{
  "model": "contrastive audio-text model",
  "time_shift_ms": 50,
  "encoder_stem": "single",
  "text_encoder_qk_norm": false,
  "init": "trunc_normal_002",
  "final_lr_fraction": 0.05
}
Rows from block 2 of the audio encoder of a small contrastive audio-text model, named by matrix and row number. Each number is 128 + 32 x the weight over its row's rms, rounded and kept within 0 to 255. All counts start at 0. After the name is the row's rms in percent of the matrix's.
After each channel's rows are labels from the 100 clips, of 14848, where the channel reaches its highest value: "loudest band" is the band of the loudest frequency at the time of the peak. Only what is clearly more common there than usual is listed. The data: Morse code for random letters and digits, with fading, noise and interfering tones. In brackets: how many of the 100, against the usual share in percent.
# conv: width-5 conv, dilation 2 (encoder.blocks.2.conv.weight, 256x256x5, each kernel summed), inputs 86-171

conv.26 098 [194 113 137 127 105  79 128 111  81 115 117  72 131  77 116 122  60 129  66  43 125  78 139  98 128  58 153 106 102 155 156  56  55 102 162  78 145  66 129  95 135  73 119  87 160 133 106 116 185 117 124 130  40 170 141 119  69 135  85 141 119  95  59 112 120  96 133 102 148 157 138  98 107  96 117 138 118 119 113 100 140 109 126  97  99 131]
loudest band: 1000 to 2000 Hz (62 vs 19.4)

conv.180 093 [151 105 110 130 148  88 120 102  92 128 130  93  82  83  94  86 151  99 100  54 147 105 168 134 111 106 133 101 128 147 121  70 100 110 138 124 140 110 136 143  70 138 143  87  85 132 179 111 114 106 107 124  49 152 134 167 149  72 179 124 130 147 134 155  35 108 119 116 161 135 100  95  70 131 123 104 164  93 105  52  80 121  93  86 110 115]
loudest band: 1000 to 2000 Hz (42 vs 19.4)

conv.134 079 [137 114 179 144  68 130 135 120 133 138 136 115 113 109  98 164 112 155  97 106 124 129 132 113 116 106 157  85 116  45 131 139 136 159  82  88 121 111 157 143 159 137 127 153 155 138 114 134 182 134 142 122  91 150 129  35 126 150  40 187 144 117 124 161  67  28 121 111 137 112 117 115  84 187  78 179 154 129 112  83 146  99  84 101 125 110]
loudest band: 1000 to 2000 Hz (64 vs 19.4)

conv.219 089 [126  96 106 122 117  79  99  89 106  91  87 111 107 126 129  98 113 128 105  43 162 119 116 120 124 117  85  77 128 149 172  78 154  88 101 102 111 139  80  97 114 127  97 112 126 101 158 132  84 109  77 103  75 138 125 114 111 111 114 109  95 137 122 160 120 116 144 154 134 134  79  85  56  93 152 108 159 104 138  92  73 125  77  98 137  92]
loudest band: 250 to 500 Hz (42 vs 11.4)

conv.235 077 [132 124 167 142 120  89 132  32 100 137  87 138 116 115 144 102 147 123  76  54 128  84 136 123 136 153 136  53 120 113 117  72 127 121 101 115 152  96 109 144 153 120  98 123 128 130 109  94 128 135 105 101  72 147 120 155 124 125 137 121 128 108 132 146 102 115 141 131 128  99 100 106 111  83 142 138 130  90 107 131  86  75 129 113 109 161]
loudest band: 1000 to 2000 Hz (54 vs 19.4)

conv.58 147 [161 129  73 130 104 116 129  98 122  50 101 142 126 165 129 145  40 183 105 124 104 152  93 123 134 183 130 102 140  51 180  81 146 127 173 129  83  72 129  90 170 122 104 139 184  86  94 111  79 119 113 169 120  92  51 129  96 177  84 117  91 121  77 167 115 107 183 170 116  98  76 109 121 126  88 105 120 141  99 130  79 137 126 143  89  97]
loudest band: 2000 to 4000 Hz (32 vs 8)

conv.167 085 [153 150 164  94 118  75 140  80 157 112 109 118  73 141 111 156 104 158  82  72  43 139 110 123 146 120 150 104 114 107 133 130 133 134 119  68 141 131 135  63 178 100 130 151 193 126 105 126 171  64 107 116  95 120 128 122 116 178  94 146 101  98 139 127  49  84 161 119 177 163  20 137  98  99 143 166  93 117  85  87 120 128  71 137 145 157]
loudest band: 1000 to 2000 Hz (55 vs 19.4)

conv.249 079 [153 150 150 111 131  50 116 108 124 170 108 104 154 126 117 167 131 146 110 111 145 120 169 136 133 116 136  95 115 153 106 114 105 147  89 105 116  75 131  66 128  95 120 118 125 167  77 142 161 130 109  86 102 114  99 128 121 125 136 131 138 103 118  93 147 143 127 111 122 100 152 126 105 114 133 108 160 129 131 127  85  97 140 127  81 143]
loudest band: 4000 to 8000 Hz (28 vs 5.2)

conv.118 112 [106 127 131  68 125 118 121 100 118 103 113 119 138  72 172  73  76 183  98 106 104 126 100 107 168  66 131 111 124 159 189  74  73 104  96 136 150 132 162 141 171  90 107  56 165 115 103 157 165 121  99 117 141 176 110 127  98 171  65 102  57  98  26  99 116  89 153 123 146 127 141  86 144  88 132 153 121 100  56 106 152 118 108  86 107 146]
loudest band: 2000 to 4000 Hz (26 vs 8)

conv.246 149 [143 128 128 125 168 122 107 137 135 142 121 169 118 145 108 204 144 102 138 157 157 120 149 122 106 206 115 137 168 185 144 145 218 142 127 162 172 164 101 106 109  93  99 170 139 156 154 165 102 124 109 179 152 124 171 122 134 121 105 172  94 135 150 107 174 128 153 150 183 146 135 148 133 127 155 107 151 157 164 160 147 133 149 155 102 150]
loudest band: 250 to 500 Hz (48 vs 11.4)

conv.143 100 [114 136 134 161 183  59 132  97 147 163 127  58  93 165 125 142 134 123  94  98 131 115 140 166 121 121 162  41  97 113 119 122 146 159 109  99 118  93 123  75 114 110 139  94 112 111  97 111 141 140 125 117 114 119 116 124 155 108 117 150  93 126  64 140  46  77 136 131 139 111 107  96 161  82 123 110 113 167 101 134  36 131 139 123  85 129]
loudest band: 4000 to 8000 Hz (32 vs 5.2)

conv.245 119 [169 168 162  75 104 117  98 110 133  93 174 109 117 100 146 135  80 125 108 132  98 116 126 119 118  69 178 133 144  88 124 135  65 158 142 159  69  71 241 137 142 125 188  96 132 164  89 138 146 134 178 143  77 150 103 150 115 135  28 156 133 125  76 153  88 108  85 115  70  97 131 133 160 126  67 122 107 157  82  90 129 120 138 124  52 118]
loudest band: 1000 to 2000 Hz (47 vs 19.4)

conv.144 064 [ 86 110 124 163 116 104 140  65  76 140  79 165 128 116 103 133 148 135 102  13 145  94 107 129 125 143 120  74 129 125 143 117 163 116 138  73 168 132 113  59 134 124  84 165 159 140 120 112 125  82 125  67  52 125 136 111 107 151  86 137 112  87  59 159 110 113 136 113 138 145 103 130  80 108 108 127 151  73 115 111 103 115  99 102 117 118]
loudest band: 250 to 500 Hz (37 vs 11.4)

conv.97 084 [ 57 111 149  99  81 127 132 166 122 115 106  82 113 116 173 100  92 164 149  54 174 148 111 136 144 124 123 145  92 132 155  90  79 113  82 187 135  72 104 154 160 103  89  79 192 136 138 200 157  54  72 102  72 135 101  90 136 167 121 120  80  80  64  91 123 153 132 126 134  98  79 110 139 101 135 108 189  69 107 120 154 150  77 136 150  88]
loudest band: 1000 to 2000 Hz (54 vs 19.4)

conv.201 135 [140 106 125  95 112  51 114  69 117 153  85 147  96 114 120 162 138 134  72  65 152 112 100  95 104 172 147  45 156 127 141  88 166 131 109 105 171 108 126  84 126  78 106 158 140 151 135 157 131  69 109  94  61 113 133 136 139 116 153 108 136 124 170 115  76  85 126 122 117 144  96  80 105 149 126 134 156  99 148  52  50  99 138 113 157 121]
loudest band: 250 to 500 Hz (40 vs 11.4)

conv.41 128 [146 140 118 165 134  96 126  89 101  88 103 128 179 146 113 129  89 155 144 125 106 142 124 138 108 170 126  89 125  84 141 119 137  94 150  65  47 124 154 109 157 128 130 127 163 102  96 136  87  96 138 130  92  85  63 102 136 170 138 126 133  95  93 121 152 177 165 152 130 128  89 137 109  90 111 124  81 164  91 189  95  99 109 160 136 100]
loudest band: 250 to 500 Hz (61 vs 11.4)

conv.67 104 [141 109 128  99 108  97  75 134 125 146 119  90  70 123 108 151 144 126 120  93 136 129 152 101  74 143 137  92 104 127 123 167 137 130 114  60 191 101 141  35 142 105 150 208 127 148 137 107 131  99 156 121  53 161 114 151 133 143 115 140 143 111  76 143  88  92 117 126 129 112 121 116  59 121 137 112 140 136 116  65  64 103  69 125 108 138]
loudest band: 500 to 1000 Hz (66 vs 31)

conv.76 082 [144 149 113 176 117  58 106 151 126 152 115 196 150 158 121 161  90 169  85  66 173 132 172 119 102 158 139 121 168 177 137  89 110 160 136  90  89 132 153  42 183 144 122 187 183 102 157  65 108 119 123 119  99 109 128  86 122 163 172 149  88  79 163 164 137 141 137 144 151 126  91 128  70 127 133 117 120 133  93 113  45 136  86 138  85  93]
loudest band: 500 to 1000 Hz (69 vs 31)

conv.177 090 [123 100 130 154 114  46 119  27 101 161 109 118  81 102 109 129 126 126  69  41 133  67 104  85 116 140 138  63 160 133 113  81 166 107 129 133 145  34  92 104 148  78  95 145 152 131 146 109 157  97 101 104 117 124 152 153 137 138 107 118 123  96 119 143  93 117 124 118 131 109 117 132 128 149 145 140 130  67 129  80  92  60 128  86 115 140]
loudest band: 4000 to 8000 Hz (25 vs 5.2)

conv.243 099 [115 136 146 151  72 105 154  94 117 186 113  79 125 119 152 141  72 153  63 101 120 128 148 131 132 151 160 131  98 110 165 144 132 128 115 150 137  90  98 103 154 149  99 153 151 175 122 163 194 123 115 119  87 146  97  84 150 144  41 116  74  89  67 167  89  57 158 172 180 118 187  86 155  78 138 142 116 134 119 127 153 161 110 128  48 147]
loudest band: 250 to 500 Hz (47 vs 11.4)

conv.84 074 [ 86 136 128 130  65 135 118 157 135  81 143 145 113 162 126 133 144 107 121  87  98  80  36 101 132 151 118  81 130 104 134 102 145 113  90  80  92 153 150  76 127 168 116 119 109 138  83 120 106  87 133 100  86  94 137 125 106 100 177 129 100  93 162 106 103  76 132 140  97 145  88  99 147 136 175  82  75 105  85  53  85  78  94  95  75 136]
loudest band: 250 to 500 Hz (30 vs 11.4)

conv.149 067 [160 106 153 136 117  93 158 147 123 119 111 111  99 131 109 146 125 130  49  90 110  96  83 134  86 161 130  82 120  91 146 138 159 136  48 111 123 115 130  84 143 142 100 142 169 103  74 100 147 101 148  82 122 117 136 102 140 135  84 114 137  92 155 128 112  51 124 106 123  83  94 194  93 134 160 192 111 108 106 175  61 119 125 124 120 180]
loudest band: 1000 to 2000 Hz (46 vs 19.4)

conv.132 065 [137 101 171 166 109 114 114  39 110 136  84 142 141 107 154 130 138 184 139  45 140 115 123 127 126 170 139 102 132 113 174  52 135  94 148 156 154 121 125  58 124 150 152 164 149 151 125 147 129 115 120 148  54  96 137 138 140 153 143 158  98 134 115 142 142 121 166 130 140 155 128  99 143 152 153 139 103 106 161 155 118 111 140 139 117 131]
loudest band: 4000 to 8000 Hz (26 vs 5.2)

conv.109 105 [116 135  78  66  93  89 133  84 136 103 110 160 144 145 108 186  45 173  96  82  61 118  86 100 137 122 155 131 129  22 148 116 139 161 126 170 135 129 149  69 165 104 105 147 180 133  94 104  69  67 139 128  95  99 108 100  85 178  51 171 116  89 101 149 135 153 163 125 144 150 161 124  96 111  90 102  83 106 131 124  89 134  68 135 138  99]
loudest band: 4000 to 8000 Hz (26 vs 5.2)

conv.197 105 [102  96 113 141  87  95 123 143 103 138 106  99  90  66 129 103  94 117  71  42 102 115 140 109 110  86 120  67 114 133 135  96  90 108 105 105 124 134 108  62 100 152 109 135 115 116 111 106 163  88 109  93  96 129 124 118 118 106  92 117 115 116  71 106  86  79 119 105 110 108  83  85 121 133 114 131 110  90 137  72  78 118  84  93 130 133]
loudest band: 1000 to 2000 Hz (47 vs 19.4)

conv.66 080 [151 104 117 122 142  55 143  64 125 144  87 119  82 120 103 130  83 123  51  76 160  94  75 141 131 129 137  65 131 118 109 109 146 140 141 113 179  55  86  80 135  88 102 120 131 124 150 154 151  60 111 106  79 137 153 110  92 116 113  65 112 126 115  99  92  73  95  84 168 124  83 131 114 125 136 163 138 124 122 103 105 129 143 133 112 161]
loudest band: 2000 to 4000 Hz (27 vs 8)

conv.98 087 [ 96 158 121  90 149  89 142  84 130 108 144 114 155 128 158 153 118 168 106 175 162 184 114  98 104 145 166 125 139 118 153 131 136 135 179 140 112 137 113 108 168  95 106 199 201 109 109 100 125 107 112 134 123 102  97 108 156 183 102 136 133 114  94 161 167 108 159 115  97  91 155 146 144  88  78 116 134 133 122 138 130 143 165 119 128 111]
loudest band: 2000 to 4000 Hz (30 vs 8)

conv.170 071 [105 104 125 132 136  62 142 108 105  88 110 121 141 130  67 141 102 125  60  85  92 125 117 107  69 120 101 106 113  81  89 158 202 123 170 168 118 122 101 178 139 182  90 124 146 123 125 160 185  83 136  58  80 132 119 124 132 142  45 164 150 115 134 193 122 107 127  69 187  93  69 141  40 150 116 129 141  58 100 167 129 104  83 113 157 162]
loudest band: 1000 to 2000 Hz (64 vs 19.4)

conv.183 060 [115 121 167 160 221 104 132 121 119 145 117 154  49 114  70 173 120 113  97  82 161  90 135 115 104 150 158 101 158 136 118 127 197 141 206  98 116 146 157  66 125 184 132 142 143 155 120 157 179 137 132 121  89 123 149  75 139 136  93 146 119  92 119 192 112  99 111 125 127 113  71 106 114 115 143 151 173 106 104 159 121 161 134  97  78 136]
loudest band: 1000 to 2000 Hz (60 vs 19.4)

conv.27 072 [169 108 152 132 124  63 155 120 112 131  65 127 138 125  91 158 101 150  88  71 163 125 112 133  91 121 146  98 119 124 110  80 158 124 190 117 156 114 120  34 142  85 113 152 151 117  97 120 191 108 151  95 113 114 136  94 131 147 152 127 123  58  68 118 130 136 132  92 126 131 162 109 109 132 180 135 139 123  69 150  89  96 121 126 105 128]
loudest band: 250 to 500 Hz (36 vs 11.4)

conv.77 089 [161 112 135 136 171 121 137 110  97 181 129 108 107 134 109 142 141  29 119 101 148 148 125 143  86 149  98  70 191  99  27 126 153 171 126 102 119 135  93 110  43 113 127 126   0 148 127 157 132  93 116 110  94 112 121 129 123  13 160 122 144 153  91 128  91 117 126 127 110 134 142 131  99 110 153 136 115 131 130  92 127 106  82 111  82 139]
loudest band: 500 to 1000 Hz (65 vs 31)

conv.34 108 [122  99 133 137 107  81 124 150  92 151  94 128 103  97  96 126 124 119  89  37 122  95 106 124 132 121 132  59 126 118 111  99 108 126  81 112 142 119  88  81 104 128  85 139 118 156 134 150 199  91  94  90  86 115 135  95 123 109 126 110 121 100 106 150 109  62 112 114 134 134  61  84  84 114 126 142 107 102 135  80  63 110 105 114 137 165]
loudest band: 1000 to 2000 Hz (61 vs 19.4)

conv.124 116 [143  77 111 150 146  85 111 133  93 157 107 142 115  64  90 116 142  73 102 115 100 107 130 166 105 142 126  89 159 125  60  97 133 159 112 107 145  90 105 115  10 122 129 133  15 163 126 156 128 106 126  99 117  86 123 122 126  29 136 122 134 161 135 128  78 108 157 128 159 190 125 105 111 132 111 102 155 117 159  76 138 147  74 122 127 105]
loudest band: 500 to 1000 Hz (63 vs 31)

conv.49 067 [ 74 122  95 129  29 127 123  70  95 116 106 117 142  93 167 152 145 166 144  40 102 141 103 126 107 125 167 108 103 128 150 114 171 134 122 190 182 156 108 108 160 145 121 152 153 105 109 161  91 142 119  94  60 132 159 114 123 147 121 147 117  78 141 113 132 140 145 130  76  99 129 146 157  54 133  89 136  84 104 137 142 110  89  97 106 136]
loudest band: 4000 to 8000 Hz (27 vs 5.2)

conv.126 083 [122  91  97 189  63 109 129 148  87  94  89 158 109  79 164 106 104 158 134  83 119 127 123  93 126 151 102  85 108 123 146 149 155  66 108  98  71 184  41  69 114 151 101 128 129 137 150  88 135 133 113 109 114 111  93  74 163 119 176  70 144 134 150 110 101 138 137 114 160 132  89 114 148 146  70 108 142 134 118 134  73 172 106  81 161 158]
loudest band: 500 to 1000 Hz (80 vs 31)

conv.148 138 [173  83 133 101 121  89 123 126  80 132 124 110  99  86  57 120 132  76  81  93  81 104 142 138  92  92 121  85 136 126  80 103 101 114 125 121 156 101 127 105  32 134 132  96  36  98 104 112 126  87 121 114 111 133 126 147  94  41 136 120 127 143  98  61  83 102 126  96 110 116 105 113  68 142 119 113 124  92 115 106  98  86  92  99 144  89]
loudest band: 1000 to 2000 Hz (73 vs 19.4)

conv.32 083 [108 142 137  99 117  94 105 106 149 133 104 119 131  54 159 112 149 152  89  71 130 100 203  99 142 104 180  91  38 165 161  75 109 118 108 150 200 100 149 121 175 143 124 145 162 181 166 161 173 124 119 103 116 159 130 157 153 171  87 146 103  98 136 126 124 114 126 110 165 121 151 177 127 135 141 143 171 122 120 124 150 104 117  95 113 165]
loudest band: 4000 to 8000 Hz (29 vs 5.2)

conv.175 129 [138 126 153  94 151 144 119 246  96 127 134 140 114 134 208 141 139  95 154 149 125 179 119  74 194 134  78 147 146 107 164 163 129 112 126 147  96 162  99 144 126 144 140 118 109 150 123 131 170 124 115 172 225  82 149  77 161 105 174 113 153 175 140  99 180 128 111 192  98 148 193 119 222 114  98 148 110 132 103 108 156 138 127 123 134 159]
loudest band: 2000 to 4000 Hz (25 vs 8)

conv.80 090 [ 71 120  80 141 139 153 143 145 118  88  91 112 214  59 130  41  62 115 152  88 218  83 117 130 125 107 102 108  83 157 140  88  57  72 196 121 133 127 122 136 104 165 100  96 124 136 145 125 132 105  94 134 117 129 150 160  93 109 116 124 132 138  98 148 145 137 129 101 161 117 152 135 148 171  46 100 136 117 155 130 163 109 114  99 141  90]
loudest band: 1000 to 2000 Hz (55 vs 19.4)

conv.100 098 [131 148  72 121  98 101 164  82 149 164 124 142 122 109  87 155 136 161 116 134 122 139  72 127 117 144 130 110 106 111 141  83 123 145 161  96  55 121 150  65 168 168  90 124 156 150 121 117 115 139 127 112  69  72 101 131 130 160 103 132 126  81 154 139 116 134 125  93 139 132 144 150  91 136 110  88  98 122 110  91 108  97  96 138 129 139]
loudest band: 500 to 1000 Hz (64 vs 31)

conv.198 100 [156 109 131 180 111 132 133 114 124 141 118 134  69  88  97 125 133  27 119 106 135 102 114 138  88 130 139 158 136 169  99 130 127 128 109 126 118  97  92  82  24 181 124  57   0 189 171 139 136 123 137 145 114 145 133 128 146  14 105 136 103 170 116  87 121 112  97 102 178 163 135 135 117 158 106 127 162 116 136 104 138 108 125 140 123 114]
loudest band: 500 to 1000 Hz (70 vs 31)

conv.85 145 [105 136 163 130 116  73 118 116 133 135  69 108  30 112 127 138 126 147  80  37 136 112  94 113 150 143 147  78  89 107 164  93 133 124 103 117  98 127 131  73 133 119  88 128 140 158 125 109 137 126  96 106  69 118 124 100 142 133  90 158  71  60  75 121  91  68 137 123 119  76  84  53 100 112 137 151 127 118 126 109  84 127  90 113  86 151]
loudest band: 500 to 1000 Hz (90 vs 31)

conv.172 087 [126 128 119 150 170  75 132  60 136 102 100  91  70 122  97 149 105 112 120  95 145 121 132 145  85  92 135  98 137 158 118 117 171 147 146 116 104 126 146 123 134 151 120 138 128 137 148 135 111 121 152  94 102 112 146 150 162 132 104  95  68 137 172 142 124  52 128 111 124 102  92 110  81 124 120 129 153 132  59 103  68 109 152 122 105 154]
loudest band: 1000 to 2000 Hz (52 vs 19.4)

conv.93 088 [113 146  46  86 105 152  96 118 120  82 209 101 122 191 127 178  55 141 118 171  60 148  70 148 120 158 134 126  99  87 113 161 154 148 131 132 103  85 117 145 173  82 159 111 174 135 144  88  74 160 137  97 164  95  81 144 106 167  82 123 131 119  96 149 158 148 115 132 100 125 120 143 139 139  52  73  79 158 137 144 163 145 122 143 103  90]
loudest band: 250 to 500 Hz (53 vs 11.4)

conv.164 105 [160  91 137 197 102  93 122  72  74 122 117 130 136 159 108 100 136  41 151  39 149  73 129 137 102 144 146 128 134 158 109  99 137 140 108 111 136 154 116 124  76 172 139 151  43 140 134 113 139 115 136  83  84 139 127 175 131  74 167 162  99 141 175 126 103 129 107 118 155  77 116 104  79 158 116 140 138 106 137 128  81 128  44 133 104 125]
loudest band: 500 to 1000 Hz (64 vs 31)

conv.94 090 [115 142 157 144 138  91 136 153 128  79  79  80  91 113 164 142  98 134  95  61  68  96 178 120 142  81 139  86  98  49 133  75 127 115 167  90 118  99 111 133 132 165 102 124 147 121 105 136  81  92 118 105 100 132 112  92 139 141  68 124  96 127  57 158  84  29  90 111 145 115  69  82 127 133 147 113 138 106 100 100 132 151 125 119 136 111]
loudest band: 1000 to 2000 Hz (61 vs 19.4)

conv.43 083 [135 131 117 105 113 103  97  56 105 107  71 186  99  84 136 128 113 147 148 109  49 122 168 131 128 144 137  76 146 140 144 135 106 136 104  68 136 104  96  92 153 156 111 141 161  83 151 141 100 134 131 136  73 105  87 138 154 146  75 124  94  79 200 129 113 126 129 135 150 167  69 164 111 100 142 126  89 152 140 127  86 103 136 122  94 138]
loudest band: 500 to 1000 Hz (68 vs 31)

conv.46 097 [161 128 108  92  97 112 121 125 160 116 124  69  89 129 147 128  89 150 131 125 112  99  39 125 122 151 109 103 111 145 136 137 151 134 129 159  84 132 149  43 175 100 144 111 164 164  79 149 143 127 137 106 102  83 102 199 120 166 105 162 112 117  27  94 114  94 116 103 117  70 103  68 122 108 159 154 114 125  47 184 103 136 156 128  75 147]
loudest band: 2000 to 4000 Hz (30 vs 8)

conv.63 080 [129 111 169 144  90  67 126  82 132 132 110 123 139 103  93 109 149 130 130 108 117 136 130 101 116 131 112  42  66 161 121 142 110 136  29  73 131  72 103 148 143 165 133  97 120 121 102 152 144 100 119 106  98 168 135 134 125 124 131 113 108 106 102 131  83  79 126 134 151 115 154 121 109 154 100 134  95  98  70 188 112 128  96 120 115 123]
loudest band: 1000 to 2000 Hz (42 vs 19.4)